From a checkpoint of a small encoder-decoder audio transcriber.
Model: log mel input, encoder norm groupnorm, encoder depths [9], decoder layers 6, decoder norm layernorm, decoder activation gelu.
Data: trained on strings of digits, spoken by a formant synthesiser in many voices, 39062 training examples, 106.2 epochs.
Rows from block 2 of the text decoder of a small encoder-decoder audio transcriber, named by matrix and row number. Rows with one number belong to one neuron. Each number is 128 + 32 x the weight over its row's rms, rounded and kept within 0 to 255. All counts start at 0. Numbers have three digits each.
After each neuron's rows are labels from the 100 texts, of 14848, where the neuron reaches its highest value: "fires on" is the input token at the peak. Only what is clearly more common there than usual is listed. The data: strings of digits, spoken by a formant synthesiser in many voices.
# fc1: MLP up (decoder.blocks.2.mlp.fc1.weight, 1024x256), inputs 86-171
# fc2: MLP down (decoder.blocks.2.mlp.fc2.weight, 256x1024, transposed), outputs 86-171

fc1.532:140109067224119073173111108172141106074066139077176090125074122133135139131106109131133167105151145153167084129175127154173089103127087149095135128122052137156138165077169116139102127108137096211063067113090040098147152147145132146129142155153172150116118092
fc2.532:160155151106109105119092107120121141183166134108093188153131126132107090144131136115144130118102149137114117145133119139110129148081099135122176101098240139186139167174063128191135130125142151105121163087142255069142145112142135101144163110168153130128070158
fires on: "six"

fc1.681:109146174180109185098115164156084162122138124092122097136082039112194099119145092122125138133103086062206058117121111128136110174079118191088143207130135171123147111139124135115145142156188178132141154094141108123137092115141119185158096169151174151111140141
fc2.681:151128181124164115141119130147129113115141099165124091140111193144113066127146121138098114090123136120117147125173137091159083113131147139204126099158132130128108140083131103144128104163137189159067124146102077186143141167186155090129084133120106139158148070
fires on: "two"

fc1.16:126196089165147182125076112128101104118115189158160082174117160132114111111173063135139128135145114147117147119183146086170105145084115104127116076097163144137190110121142139096130163162117140151107156100092135114173102114115090119152095136112127099145124129
fc2.16:139161130117099089144153156155151174186143090155171181102140090109125136101066073179097147114108102152134098130106138143101172151161166151144161164096107137131139107159120129143181123095112079188157142126095147132088165053154159114113150132144187091118140116
fires on: "two"; "one"

fc1.280:127090101157105118126152102156098127141144140189143167161164144109101170164127091087175092143144071108097140090133101098124075159093091114139085116108179134101138141139161107097140100147113120125106150140125118109138164118159108124098104141118134101088112144
fc2.280:137142130117134114152081090126083112173128149157141092141127150116147173099143078127096163143095153124098167110157100136097136113153120095116118185114056165150204125049120135180119108160099126163106087176160178099160144099096101117121150115162056128144087124
fires on: "two"; "four"; "seven"

fc1.277:139156091152146112219157131168119106133064143121152170145103119125122108102140137179108080159091145125136178155132079114116152136149137165183107154127093137132101136073182153127122184108130137152085118104127193174139162119119084154111129107095050163104255108
fc2.277:148132180153112105130146124139156118127142158132133118120117167120165103121147141145153051137166117148125125140137090175154108144080174133142120079113125150092142145200192103169055153143106130128190098194155145076148094149108145118123195115157181198133148133
fires on: "nine"; "one"; "four"

fc1.48:150063111093086157160135156061196066115079152120112125139060141139108118094154175094117171123131095191092139132099143105145115139079152132156055105179107141088127118120138112162145107100080173103155117128122055075165118168145115155151095118179147091126128187
fc2.48:118167118155089142112134139137163145115106098084102087046092151203163106159053129110150168149081144132113100120160101112082069118131141140118104166116130194179152045111155164133077160106181130155173138119139140139122161131111157131102138114160144112129154056
fires on: "six"; "eight"

fc1.500:115115164114099121091097089125121139090122122140156124133157188143165112145185136178076172104119148144149160165108117101100087113151157092169120112147122142165106152136105084191134149071097157124194175105123076106092089141138142153129207106106129126148117141
fc2.500:106129124174122117114118116131136097141167131124115086120114108078162160101104154141202165125106093147147092139133122153146133144182124135118160174138160073048105150123191109149210137179113084111071055158151083124117218124104146135140112127110102168121138044
fires on: "six"

fc1.666:120132118135107081088114181161102148117148107129077145132166147127122137109075125140084133073164103112120100136113112114101130159200126117137105095121121109142126182160153091139125119132115019183072154183195130087151105151120120113077089164098098104106143108
fc2.666:145092093115146181121101082160150113140109117149144164107041140131150115144100108168145177131168110132118130130109123096140170153104118125088113061169169183067185104157164062114117114117109169108120166142068097209156158107115147159116067120169077164080087164
fires on: "two"; "four"; "one"; "zero"

fc1.84:110115131110113112109123113148151109085152194128103163159119126153106172130088170126200122136077093140105188120099107163214128162097118133153126069138185085117065122134151068104108099124197151153129108095151096128103105119085140150047176102171046122085140100
fc2.84:092168065103134125128143183149212140152119059130116108194116101136128088119130099137063141148145134106101096064096136103113118137133096097124150165150051135162138129135105159179066087157106112107177127150175156139190195135140114113198071104103156081102082124
fires on: "two"; "eight"

fc1.5:093103144142156098192154139145097134111121147108189113094123177103157176149085173113140146105143147101074144133147114195079103169111153184072146152170140120128136129112181097108103095134155104100203196121104119188095097119107133158163147115130156052165193127
fc2.5:116113130102112106093156110124146114135116060138102146115132100122129109115132146107095162143129120148131112108097151129145094121052161135167077150079157118194078127152064149113188093131103139127152108066150080151144170112111108106062087120134100161115155195
fires on: "nine"; "eight"

fc1.108:120151130178128135088127092143146161087156136137122125147129147178133082155147105207110113105154134127156191122107105135135171149150112136140151053109165175134134139102134134139124143140126098153096164085112150154108094154121126107078139158115149091045158120
fc2.108:106089139086134161145136170152157176139095140144147154075130113171144148128124125085119104151108159086098099126125159091094140123127129127109118186145126152148063159154105080099143189073171150142128103172126153096132148131157133118199145199189131135167101130
fires on: "two"; "nine"

fc1.321:126179085153167101071134148076101120110111174133080162144051153127115152182186137146114210098202084107141074124144140087132180131161072061087109159058129116147124104144145156073145157111173107117081125163137074081200144059145151150132139093142133094132103102
fc2.321:100148124158122136181138103145145108134074106154110097101139135076160167151084125131153091169104147107154184096150155087169099121072148113109141023088097097175117153065202194153133136113117172115177122103158178184101210129152117105100072115133178124101132213
fires on: "six"

fc1.403:098169088115083107100126096081133101115144137157142134137118112146153154157111132120118154133120125125075146112115086132079057163181086115092128148165128094091163172120127166147104083152176106118113119212144110161140095063155171118189095096087106132168169153
fc2.403:063062085155122121151157103101182093159145082131108127075127125034113131131169076162136103126133148178145132154144129022126140128118122127192118102137194121163121094120059113127081133077141088137098214166170226057143158111144094132121094096183135147098102151
fires on: "two"; "four"; "zero"; "nine"